A small image classifier, trained from scratch.
Data: trained on rendered scenes of toy objects such as cars, trees, mugs and chairs, 195000 training examples, 9.8 epochs.
Rows from block 3 of a small image classifier, named by matrix and row number. Rows with one number within an expert belong to one neuron, the router's apart. Each number is 500 + 40 x the weight over its row's rms, rounded and kept within 0 to 999. All counts start at 0. Numbers have three digits each.
After each expert's rows are labels from the 100 images, of 14848, where the router gives the expert most weight on average: "place" is the part of the image that holds the peak. Only what is clearly more common there than usual is listed. The data: rendered scenes of toy objects such as cars, trees, mugs and chairs. In brackets: how many of the 100, against the usual share in percent.
# router: router (model.blocks.3.mlp.router.weight, 8x192), inputs 64-127
# gate: expert gate (model.blocks.3.mlp.gate, 8x192x192), inputs 64-127
# up: expert up (model.blocks.3.mlp.up, 8x192x192), inputs 64-127
# down: expert down (model.blocks.3.mlp.down, 8x192x192, transposed), outputs 64-127

# expert 3
router.3:507531478536476499445516478518539536447525461522464505531517566481466508511529500488505460511438486472529514592590503538497499486479540515565459543491485589438488577448566478477432503526485471
gate.0:505488475493539484473490511570492457502449534491519481477554458453555568467508535552458520510561511521494562514534483498444447574510482473480550430482482470533502471533419462543496468569469521
up.0:451540455497412520559434485533534552524459580479514496595477485463468555559460433458532541452444486457498515524488399493521500531528493517544505503465464535520476489508502505451527412498457512
down.0:446510468452544537542477538465533487494403442428557406556479468468561428487474505547482466536458441547550528458534498527611469557486570505536423520488505493476476507498524484510495532540507428
gate.1:489499438582426582477573479545466443530511493457504417588511481554512543461441529467504520498527458522471570491515483521549504537494563507547531464499469561433502477513492473540500515477529506
up.1:433593521499495455484490534502483573500502417542502497466544552507507528482485460450524522534482541554550523529495443443503465484507498466496508560483534583445453516495542562519529481472449529
down.1:544512434490494483448473498486504490514517581460537484400532526480436426438439479521480513530459524437467495517503560431431466480492455537477534529511516560525482443534477505545505502556534475
gate.2:562459549482478470524490502475458517585539552519547569511557504452558522460501495492424527492536513492475493470480483468504479515511448491442582496494564497551443476537400519529518428515503508
up.2:493472529484486482489492535522467503502564533518549543498482499479474527516538511496503480502549489478492503487565402487423482516513473437517502498541478535507543584447439539494503458499533363
down.2:566436540440514486491469463489471423545524496524489483475522530541552585575507506517500491476520495527496536478504506529473494517529475473438484482502501395412478546546513480528500498499507432
gate.3:486524485467443521485482515473482540541470509549500398516569520501476554444419463557494511503496507467506531485514479472513452509590531511434475506449540496532527520525479495515516503475485518
up.3:511520508445479467567487503565552477534441514425470479453497473496537546459514571496498416470468506509475506486537454470557488622521438550495464478462430514565466530484502448464490469585429485
down.3:535535498468467543528507522470566461524529418511488520528507497481550436508483497437551466454486469483497508532521498546491525398516559532491512474447429452499497555457452498532444503583540522
gate.4:531456579477510462482498494502548526530457455520485545474617554498519470464470491478444480524495601516502506535536578455448434430512485558486487532534500551518566539507515490486472454531466488
up.4:554515538486442451586529414440487470494505559430515455508511497471522572479485543554474545501468496463470512487478453550506520610461444551531564491437537501529455414552488523519515479508490489
down.4:467564473562436513494497439496546445490561500553442534521483443509546469509526546464555500421525462446462516500491472554466565483540471521434538471475479457492519488512441566500508517567575528
gate.5:521476506509531567440495510450544441483532504508498486504462506507522468528478480518536578465591442463520524532558516544475473471485469462502442496564445437479490500539508431522509458546449464
up.5:516540444458480522490481540528512478501487488502474539568459444514481521511496498468522429507440456515508456518532498501585511511477543533537519513535538534540485544377463590539474500441478541
down.5:521614516538474545515514498481566504462507518477468516503547539466488512424470515557483493432522501487497486521470522494479487471494530489442514453446509566461535469476504566461402494536473495
gate.6:502506523503510486511539477497496495467554524501513397585460480507528523557484459524540528462540485408469522550476448524482510542511522523553490459567479519413549436580503502457535436483492459
up.6:528398566508539507460458570474520495503510541527534455479584506499505473477452517497481504480585560505441554496490490494478421505518489474453472460502439432445496449624514442547524491563443460
down.6:483418474479467509524486483497455531499554489479515466530511486581458494591521500497504514513458466453495508528529501559450507505546576501595493490521472414470517495488503455490526511484527541
gate.7:519432518506537523535605470572470514478538538470493482524542477556548483467512456535446521457534532511414523445467512522455511491497511523527553435471457421470511490497514469520478516486522492
up.7:545489563466529469517558476501450496468540501509535530471454520526479501521537471566506529510509491596514554440485534480470482461496461450485531513398548440526434557465480533582511564512558424
down.7:499508541449494448451417479528493510524493515527498505465541506509569598503442537474478481480530521489520483459459486431514450515491425550444512489559489545544506437515515541529539476483493554
place: centre (34 vs 14.1); middle left (29 vs 11.7)

# expert 5
router.5:512528469481505533532469544511524548554524504541532532422491567484546511483472554542467509437516417418522480509616518476445549483582498443490547439440465524502503549444500543496515442525475412
gate.0:500501565496460516495500520465489481588469491472514459511544508456495517427475488502465507536496510556481508462456516440536438475506505507476497522495532522405559558547529497448523513494501494
up.0:520476493470522444579523509554451505506476486493584423515548481513541525522503455418429481463451547499452519443496457517445512517513475608490550465463478492506507467508496487535462472480467401
down.0:537544552530496489505514529485531466477503588494471480477514530479558519528575478524510468489517527512475517507419566512456546485522491435487532392552490488434478444525532476449490487515560517
gate.1:448473512502483567458524456463482497533440502427522422538532547421476511476450555447549542531542484581485537456458561450500450499492522462532506506549475508442541515514579509478534500533518552
up.1:507572526497477532536446437429513523432476522568499578475545556439544552532555493478453529558460503459539558515473503493517492455463450498524538531409559546502447517482482548428463512487482480
down.1:562541541566529480468515510483507455473572494512495460508502500458501556538463466558569473560578448478578513510456491482492487504461534513553578525509513529506433454535445459496541499507519517
gate.2:477537548521454552522527474416459502590456498497500442497483529489513506434472510474505532521518545535459552486459494448527449501503504529493455524509572519416515531540587495486562568501535490
up.2:498489461544518552518557459526452500519507532555466475515503514480586484548519475431438586495462434498415522508517532527459462469420436520616502520524429471524455415520516527468499541531572534
down.2:467628534491523531487461496482501499439520489545512432476541563415519469504465538537485537579438489539529512495549482481509530497597536397469556509439507512457495503483570550516514520500527366
gate.3:508493580503446500510514482410475500592487494536501482500549529460513508447511520484436538544547518543457530430458512434570460468481527535479495492508574565414503526522525505465553536524549486
up.3:502434504515508479517587495627487489476509486486519427508539410566539524462486504480481495419461464499442509490503493540491518526562485514506498479506484483418514485552516509562446512477557403
down.3:534521621474537431457514531489479492523443544429465478475447519488446547481506464509508524502507514528491493537459506500513467479524502421451505440494468447400464504431580516541513487486546463
gate.4:444536499489526545527437491518493497503464508461502452553544559501534580476481565484536491512490483515528526452495447414520457448504483553521482513474475568482506519564487443484573438497517509
up.4:431443510484486509420441500509511492439456490460494514439475479511483476483449578384467515469548556504505541471469532490527440540520442538486545517535525512529558479475501550491482546527519620
down.4:461556442479504566526505446522476531469486424495542491459468529462535525464528544474483536474561570511522529481558501492465549578486537482529472508492581561504475504469438474474525525487462449
gate.5:477595526482489527478477562434505430548485515533508471496467493531477491478477450478537544546516471506543536479451506438575465497479540501453444526428524472444481538528514511453549523484569484
up.5:420466489435484515514491531442556546474396482424420545460516502500530472534494584505457446532422463534468491542517483513486511550574466472506508487519517525487542564449538524535434548552523472
down.5:421520462481565407511454453511495502544488470531435470486502549562487504455518531497514505499478521446505487448544465491466512588553545589491439521502503501551539413565513436460496517495544476
gate.6:445551586518455517521515528432474476614499500549444484514523500512481499424494491468458500551518507544479545446461501432558440478467512530488453485520567528439522528546515499429546567486549475
up.6:419492529521506484471547476601485427479539557556462527467470498518536439517508425478516596454595402475399534423479533517509536536452512547503463454527557466522471433533483475491522559505503494
down.6:454579481479433472527529486531538385471477501481441493462471529473532597537501514529529472517538429497532469544600495496496521551534523475512579466479501547555545496462531499478478499501535451
gate.7:473437430489450585478494510509513532491425499448495509531523445537491519526473527456521448473493481484456461499478413483491484462601496428496500556487490443497502523456486517534470538488486450
up.7:527498479459481554501591491510444498475545468544585495419486492499526438540481409475490542516459422497539505477449528520494517490493490483488520524417573491542413398545450501485535520402481446
down.7:529415502542491390491522556519518461466504571480516517488506489539515487501449542469419543498434564514499529504450468575482466487482410468497517493473503471525489478520545459485483498521521606
place: bottom right (54 vs 9.8); bottom left (25 vs 9.8)

# expert 0
router.0:485487468457525501518487540428514477492522550630451531520546487529539518486515540566487565417530479405441543511541542482519451514485518510521506412451475543551524505482510520514460499596547500
gate.0:546562508555487501467550485568532501519572552565495493513514448460550468498419448507622531472511398446548463541495546431471556442510522489431456497510472515513524496514482522491546474515540486
up.0:509471529489519483525540512483471508548533512599509486530494430444550465548502430456536514442471444490448427445510540494511525492533549461466451469476545469483486461482508540519514580468527497
down.0:450446461496486483536505494559472501570571487519461518529510510550454494477524489404510543494502505493484412448457486533496510510467526529424520487441476386526502480566503484532465535486531503
gate.1:450521492462513550542456529479475531462498555529538446572507460497520541535420453450548420455489526426536502508454402469484480500562514486512527481471481521496461463558482492487532470532436508
up.1:464455452476516554491533506491505498500453519473545473542476477525465498521442435442501519494502475503450541527416473560503465528510574504510492459518528441502523443601514474493521557538446539
down.1:554468488465540583469446556513470505468522484510442484500505504577555493469462505486495486487543427523523425507525513502545478518470544528455490480540478542435522543470498532453479512490538503
gate.2:532475516519514489600581489453433518521506477601563511508509503517604491483542483518503490483490427474487545402442516492486517454515540480464505478512524516515420492537514563504485487537569499
up.2:523553514495491483419447532590529489510483478432474500405431457481425475486466497444476477534468558526545448557531494495530544553497462546480455547489545477467531521468499490470549463433410480
down.2:533514469461510492549421528469524509547469485467527474499497575484502484513492455506426548559485512503436574551509461483532484476552550466486525556528472509528504538507516509504524489511446504
gate.3:489606495520450559498465539539493509537500495544512482485509478487546520439481517455569498538496488512616490473438462465551544483527553540510447539512567510390482559541531511459534497507486487
up.3:474519578454453462541531538421563467475505462580529534470551433499501506501556443434444486451531510566455551506494530501523477451507554520484494490443491466482481524475560467475442562538483531
down.3:532518472496523555503546538502568491498438504488526500427541450568524524480473497425528559518458415478555518531521483460566515449546515471487530506530436473461431542467500541545512503564507499
gate.4:535560560481444516547495539484478491609495497514515438489504494469496511433459490476512458539467500540566510487475479439565547491501529497461487578540581498408475527555476516459597548455500435
up.4:422516509454487526550452543559503472498538498512552501485496494555531536529555549553392514501568489548471488537566497523582523486506449492436588516482527541441553554495488488568442454553513486
down.4:474510468517484516514515556491502419550486453519508467514475405526565569529497494425514569457536467531471537478473523523516525527519578531460489537540415534473490467485540469458499496524513557
gate.5:530513513497482519511599456454484495530459555468487505510423427474495516534487499501523538484529487522449521441456514407529437463518505459485430480461521496468489528511498490433554515555474516
up.5:475514520491476492471486417506508467478472559419416517405468501493543433485527530465403558479510563504485513456540537522560456599546454540494514491492529419498545513482533540487469514485509494
down.5:486547464494530556521561524503463502451463538588444516422469532501502558474449518481532480522463488471491552507540465439592465554499454501428437499532470498525442455554471517509581489579566448
gate.6:485491514502489494512483490473479506536524543429432516566538507496467571490474462555478527513544575523482550523543479480470437541520502471533488471494445513506519466537484448529501512495481501
up.6:509484583478491480552529478589517555504531369433508485525560495525461468484507453524494394535507546599496505581507462511473506530500564553522490535553471441474550506496530480545504504424491498
down.6:511564492479465512473522483498455448594517521531525468485457460487548520501447569447511563453518502526546464430542519534512486506504456470505468433479533508504410480530457557533583495542528506
gate.7:445528498471490510490487493534542501480471525560472550434526460520545447492513484468495490506531512515483541515496466537574502526498495556407484547468546443487476571434561520514467522526501522
up.7:472538464448482565538421517454519584489487542477514521499503496528460511471483479507523525531412486549529547587557485498533414459542492400485488577469537469495550549410514493533467482507459506
down.7:416488558487482531504432506520511481498497484495420436434503605607451455561486449552556530519549522506553532497510488462515492474505498548454529534489546513534465476491496481514519500429440461
place: top centre (67 vs 11.7); top right (33 vs 9.8)

# expert 2
router.2:557489516453469485556551491467513461571419522492485581536515436535483543466495467486427483452473470539467513443561485480511439472449445512557517508507478522505554510462460526500431475459549407
gate.0:550498482544488508452465468453576447440473532517444492502541495413489443516491581518531492470499468538475524542519521480544489447541449518510527486530545523519491552493541567439471513558543555
up.0:519532496532438479495514491558507466483455536455431521424472511522510505420493559507466497502497519507492493463530499498516482547474434518502563453422562467501572579496514525453467527556553523
down.0:506488471522576524530495477491443560439472476465499529522447539413502485562539470552484476563449484469499606533516518500551548539463502425497518502569555456505487543454419504487492520488504529
gate.1:469467620458524426547500546465525476493505413536456483494527528555524501491512496430532465548486503580519524461463429452533455449471511574498385540533533536493511522484449482521491501494523515
up.1:397511472542429521454434477527521474542481575432513487526501548514473469476446527525501477446511514432508501508437497497538524514549467447414522485442477505492416486580568457508582481533507526
down.1:474478502443495484538559495481457525451513425502443445507499487576528477555492471526480468481565466516460529528393485554502530590528577506568434455536466477426463455583544501516507516494486510
gate.2:500427565440530465504515551465478456465465485517478464422522498527558547533496515518516504476521526478472495465519560459525446600508446467497456490507533490513468519508529482539480535543477529
up.2:490543449550411546482471454521505510539499535523464525591484530494406501464463495452521509472439471493500505519451488515522510440491525516478552497453523522503531490492475574463522543463570511
down.2:483480473517551485470453541518445442531541450511497471420515489511556461512507559521447518484548534527535500491510554454502434527449500474600486481592522517494496481510499430560469511537515516
gate.3:492484522465517436550513479467448497458473445514520400496482506439565572498538480481503533540417483492488504444410478533504529502465412500501494467528531537468520479504506527538534500494568490
up.3:464483455524507482502477538658483486523522492466537529433425470577550497521529466485459578467533432462452519534521526505487528481537498490543497467550537477474552514486512549417547477521505426
down.3:451498519475469492537513475473520490475375499481423505587493520510479552523457517481506515585524558556511507508526467475539498536484565477532549575516533498483473447461598469530484518483515547
gate.4:519529576470428449538464466465505491627445474525474529523576543575566457401531494492483447459508580419482448498425467513515535459510505545486470504506535480547466454573501492493498462497521569
up.4:471464466527569522467508546537481523396554527526514463442447481415465561572477511535538539537487437581496568474555539446506469529511477441480517476527503555453501556430495520499512533542476431
down.4:556506592467491448556494505496493532544551485536530526436572520432517514582416459440562571488483516496490546408572473460470468442514458523497518509481550503499507538492433490520525498489484436
gate.5:433486530478461507571479549433524530506484470479464547466597567540552466414543603519469406511474571502441558426479467503564518525551525525466481473504486577505489520497614494512487390533527510
up.5:478545508494429528540509510421559561505552423505455567524576561579475459421511562499500454504451554407556456503492479489511533453473524533533488525533470570521520474453513493421484452490512459
down.5:453480471504515504489514515544478542503510512470520501490466474571510477449549552529554498524465515551514438454533507528477559500494622535465452524501427480422502528455601458480478490472540454
gate.6:540529527434546513509502498479464455459472449443493483517465484526462499537484463545505524551491483557540538548508561448509438515433567432538476513489536481462496533496485519562529539475497459
up.6:590523462468492554489535480537555455488482527443516577467500438559464478510520473522432545498505482554499504520567577515495480554437576471542562513523447458490509573468545484548472570492478472
down.6:558526478533525534487533444552542497500519527481487518416513518510531427513520522518463511491454553491532444528505602567456480476456420507554496528462448533542555514464528502474464495487569565
gate.7:457465552496528529556503570508429512522529432506514492505544502473550521503550549566470470499548495518459533451444492505498492550534578523517470405493559528428467493562538530500524480489525494
up.7:477444537465531505551420525484473473523455492454505532507516476438496528558516474541452526499580477573426547455507508513482393515483517455550482457493546503499487515530468445518444609489503535
down.7:462492533483553535443447523475453477503533569551534441511492425471460496474462536496529519508498629477498530488536476445454499511478491486445513484452498507533414460486496517511519488541547533
place: middle left (32 vs 11.7)

# expert 1
router.1:542518507551522433513502490541476526560537530448515537501421476523490436521497510473506470552501507463522512473404484485544531507461468512399516565533595455579479473609443540471553497493505535
gate.0:595487496539446444496562482501437467480567514492537447557533543462466537465494551514504475533456464499515441531464499529519524518487504484518519522485533562445460499532494523584514516490560499
up.0:458500500481455520498530505543468482411559525527581521531503570500463507552480486480506560508440397513506501469477455508518507505518497408527559513434530530494462493505491517522527542487508443
down.0:491517560493488579444418510465425456482474516493452510563466438522506545527574546558528524501546445555505467470522519454553443527432580413504533515611468469466472493521473503561462528519491498
gate.1:543505597491521461553588452430458511486583424479508528565510524442494468506562501467520487508454466466521519547468470537498521414467531488527512511512588515455538554519521625534462494496559512
up.1:488560564534529478566623442510447531431578481510562472553430534506450525592525410486563497495441473502529489509503502505476513463483552491547573551435542516482477447506461510538542471443525474
down.1:521462585513492511454470493446485434520504524555460496467459456443480544491522456479453568475553435584524487463496474454522468551430532459475462520627600486540533504465463468538499497497473476
gate.2:570414529519581478442430553419482408522506512519521467436532537435542541454574579524479448514551524531494441445544549465506486484506518498481449499551525481473462500502490506582511488588490524
up.2:470552503478435547551545472511471575455535548445534528572475458533475461559441411501522545473502488427498542560487474508443541509544502436511562475481456491537527476530504500410519476428478442
down.2:477531442562536535433400552458445466505478551526494502488452479510511497519586576574539496519563501451483516450520552434483427479504506401486457470574450417487448525452506503559490470505460496
gate.3:527438552554431545470533499517542475560496555561527512527475514537498477526470479474563514462451473481492505542515449456487445431429400542500562519485471562466479490454467555511552511517538474
up.3:410522439594511484496576499507441527517495514524543458540473404532528449519530426488527510477479468468510518417455433459525504505458481537477564495431549480485486500520483526423537540433569453
down.3:467454451537492500512467501531492538517443466496504515564510469499486476553513553501503472507621541472478503465509455511466531497413552543495512480546519512410446514442463444522499499485587488
gate.4:430489573459513491527520493562458471464537495485535465572487517471483567576438539526528518496576472483488563563505480400447478453517577429543464486517524529454479506533470493576551504562451442
up.4:519473425540476526447580434560448574443513477574526528515485500456460548551527431437529499516488487512500573519498473531493509515515549478484566549491499530459516500501496516564495517549540519
down.4:525413534486500447440470513497481517500492524519490574469536534463485510525579571491458541547484510542508497442491547495495472534451523458553556508541513525485534501492469518513476475452536552
gate.5:496492413582520575505457521596465542531464503507518521487522505485536438468539561553445439467545540396497478485537510532440572493572583467485544429514521518507469497537512535505514453569525466
up.5:505469496402476530513526487502447490376497486520568467553508505433466516512487387466536554497401452540558499474503461554537499542504504480543532508384519468491498473483534488571500535475515498
down.5:544526554471547544488507514489447567540578472597484501461515543407457548478499460485487464495488483467476573514556499528462521508556505480514505440502607523518542480520531519487520474586468489
gate.6:543488435499473537480482476609522565503543553489542484516514444469484545488470502436393565477527520492436474438504497478506528523491488449518498511490498490489562480479484482419471520459443502
up.6:484504521488487481535500520445548483513465481534461551524567578565533439453575526528471463452501483446478490560530506556479520440552534556510514487492463503464470535485544535525430461570556486
down.6:493495468529545562426503547460562485462487495529484509558456483428407545482479558500458511549437432508531444487532544496529514499497504533508570554530510576551500535476512474487492484570493478
gate.7:549538469486475588474467520554519540492475542494524510479478457479481485537463482532522533482509481506470477465550607452513483519522526440490478523494421474486485519420521473506555549476451501
up.7:559536575466521551500462529493539559511525503571506510408517488534506436532533460433476542448529561505474443509533544460487417435488477490492466503507512438507529482475496525466516515488399498
down.7:529516521497410468493511539507485499550607542532460493485503514481482553491474434560506556530505430536512525495487447617455499552495502461471513496428529502533539461508473515532528507477501494
place: centre (47 vs 14.1)

# expert 6
router.6:449482535498511520506476472488527524466501503456555397550520570457502505468425508501540540574467567554567509528476464461449480458533556494560449546502494503439515433532501452547606489495519573
gate.0:433546497501527460575509485510485559456434501455449482479508474540505503541533477510529513533513574498503549541478475492435569510543536467539475483504559419460537494496553448441542476454525469
up.0:545437598437550404493467528464518491514551491535522506485527573540542424482457438499456525514568554532491498465535544453485360402480514515492490538551504491485509484502486492560468553500509499
down.0:547521478460560561447585551530470601476597477530476511504518510496468535501468482563487476495415490515508610506479510546510475555525508468464497403446526563471471539524553490497544531480477507
gate.1:503514462486507481469490542495483506477510518505519619482460501470465517543542495557492478494466424452515468519538480472510535485473453488390510519441488496564484546465432553483422500573480409
up.1:529508481487446483559551532543525471587442496484471560458545443556558533445523524480412475451514493475445509452532507517549522559544476549484552467492489482509521550496511552496437463472518451
down.1:495488461553471482526542524572539492471508520513479415470439493529492446544474485466506556560533520538513495463382537511503526484517531543528476558547549494492498469419567509511493491556542543
gate.2:517526459610507484505500449552414521498528484527408541474469520461457485550553550576511435511541514413516513519505501498451569492470442459420496520536445521548511503509511470493483496517498476
up.2:528370571448548496476538501485466450471589469494514524509483558467538439532490500498495541489540482523516489484482542479484419445473535455434510481544437528488466499551491457581513553577496496
down.2:515472554474577526477538577545505600466554500560476480491555525538487482525469454556478449499413477523514577510416460529541499499501527506539533409477570529515480571510535559507475505443513568
gate.3:502527441570477626468458478540520489507481438548427482566506518467469496489530586481524476461510434426468469557479518549569575513444516438550462502500540497397454558537540569559474549550497510
up.3:525544468480476525510475528423515446478504557447524515503456474510510485542418516443479492499519472495493513561397492505501509484557461534538554485502560480503463505585483586498540470535506504
down.3:571538553431473470509502456503437523524430496502482480559528485452507482581526526437476464550456524505504514511444482454419453497439420478572523524504523588458443527457550541467519503461511500
gate.4:446538553484483440478516472480522383534496477520448506481530499553548472463547477478490534501487439515474568456492456513558463530429509560483500500561525445439499528587545473483508584519508531
up.4:557568400497475566544521515444484516540423572463507479493451423516537503497455516552547498477450440498474535521500499478535564523575485447528541449475556471477548511420429576444503486486574489
down.4:531583421457439511505550466501470552508534521458460507449577464507535426489488567565569492475466455472566528505408546526533557574532526486561453503391538517472489508508515483438480509504517545
gate.5:509526491486481491440510440545475561500536510545458501527488528463477518528504478457522570457453457472456497441419469483521459540442412510489513530495550471498486520530519554459506567431474483
up.5:511493578517518432545562477430572500491461526466517518508581516547533452467542518496441532508518568501434472515482566569434513452529430550479522468498444577535602474487556503464420467519484521
down.5:488490573493450534477491585513562508447489481556557449481473519544506483475528440447516556433616488424446438461517581519512484456564498532407523429492423481506522400496559503505503494512476502
gate.6:527578448481473482474499490570561512565466516488440547467495455475486505464488533499488410535478529504525475496503459468601506520437449522376489542451505486535476552479497495504470548495468490
up.6:538440577462477452533538583496480471485552456530493575465502500567570489537548495539448502454489448436433513502518550513470520477545491535542533464521499474520561558514548545508421423507499476
down.6:509550423561503461470509448545564576535504548482436491465577442510579417468504509469472432522495528483430439538496490542500534483580527535586435495552500493515475479472588483455455501484494536
gate.7:537493563448514491490497570531515448494512489514522489418470494470583510521497504504494487486628433530468465470544537477479475521493490493471509461550423532540596502526476460517491425587405511
up.7:489553535512493547473499531462473547556551549512489537502463502548443478519522536477503502502493514494481538492497562442537433497471485442474418530474506519583458483515521519488525578463494494
down.7:525540597453491521515434493514442535482469507522563464512543543459403530491456480514469544492480532462497428468494463498494458473427473547474515491483536555483469553495520508534470530456475482
place: centre (34 vs 14.1)

# expert 7
router.7:460479486464468475450480512485467415520495524566471515452456485502505516484448593499438533435557409482437538422533531479466495446501454481458515409421542522543529523478506517441513493593499452
gate.0:543485583468498521471496458455495467460488543499533457561500467466495544545480524499495563492538441521452488516478513487460460450507456461490560536522535465483553477549455523483508515515524500
up.0:528471540485499499483519466421524442450462522506525448570512426477495528550490554504508544462554435542450480535463515509432479471543498474490584531516534436460506481534487508511485541526520503
down.0:496447474538523431530525508478520513509509537527418510515478529603406554517569570565530508447536547397458450478438496511454433528465502528479501439480449492522576476489479504571429462493586496
gate.1:467570486529506500465491549411530485503536504513471411576484508541478489468408432491542528544482520532532491504487517531461491479454554511513452591489538517521511413543499459525564480421486594
up.1:519467486509472480515465476578442503537479500504542579435532500457532516492578546513428502463585485510449564474499511457536474521532479507458568436532501492496474564535526548522462483552507467
down.1:494408526412467576520440554491546491452512489454478546547480475466455455473440517478518439506450480548463451548571498485530520500566580480523514512511473491531508512470510510501524491514495473
gate.2:501503509490475495475527511494475451618520510482568467494469537462527524423460539531521521554464499520475529564428478483551479491542473499458552518488548522474525558571500506499565505455552469
up.2:493453525513513478494449513484460487541548556500558544555514541461579506527497518429455537524548512512432493408497530389491449522480530497476557494489472439514485518535533498504509484470458471
down.2:496466553547526576536532468509445478423516525472473518481547504513587476534528468439454486521460493565498554490414510418494549548492513512563628517489510532553541550515491467458490504532550463
gate.3:435558488456490476568476443565443540481475497425459447498500494503481599504493501555482484555465552520503563527440438507462528615528497555514452456438539486497492500525501472412502483442440515
up.3:444548481487478461568455448534467543500497495476464478506523510498483579475514482566478502531491542468489575516473444525465532572508529542495497436437540484532514493476512468412459498475450497
down.3:513508473490524500535482451543546578512439584450523556453530485505526498483511484544494495574480572484516515522536503524476454510529452419529481559574513485495485502464449522507507527465467499
gate.4:536554433438536436501433517567469523450497518485455514459473540484438558495517536577519474557407516451554495509561486513506534545450461455466472534450553472497537576452446514486499538480494430
up.4:502570477441507532506419515588446514490505490480458467508498553460431574464462543555521470588430524461564480521528497477507519537454478458503445532435562495508509499516445513498541553464470499
down.4:545525428523507496490500447527530572497472548501502556481522531466461457567546551475475466544470567531469512557557497529430493475513447454471521517531467530485532544366494527504436500476467472
gate.5:499505551501528501521488528493419496540555461506523516472472502568563506490446488501527512522461530494514470443474520479463520514541484501515497504500454580532485426545404550494563464513538528
up.5:554514461480505515476503503440539490501471544466460488519525539452479499534499596530467549502475472465467521533498549447493507448474470503460533467512488478456573556490523495473523565524528432
down.5:502448523528470564449485519542543489456459457492535502503480534492485469462455514469468528539476466563516516552494499474496509470508555521446437525524526490452461455437546518514488517520542505
gate.6:456462531494511591512531435468499494497493505443526422625527525499513526504459530476513531449530504520480539490474456516407479489526524536510476475484479539487521393586514365496510499515503523
up.6:478467574503484563447495451481539433501518573568532483530496501451467501515472549470514583452543452483441489494492515470476421436487494481483504496519503492498562485574500453466519549535573499
down.6:548529537498562512485495532489575529535471578527478507534492539566396554502515543518565516476522518446498448535461469483458497514473536520374496479483438532477545426506533509520485500529529503
gate.7:525498534508445492521431509436528481559499513511505448512506513519530582524467476491517483503495516560512512538472553518547473564446470497504550516545457531449520566491493556495519529493532524
up.7:507497433470521528508508500441504546420519458478460581456482563456471462589473511510567424512458465529635484591531481518500536507565515466480529515507467521545496488501466508487501461496441501
down.7:468447557530506533463505530494512486479532525534521547535507413549405520524437451537518528419552482482484495478510462414453471403500541395434458470515463404514502511555466430592501522488487477
place: bottom left (83 vs 9.8)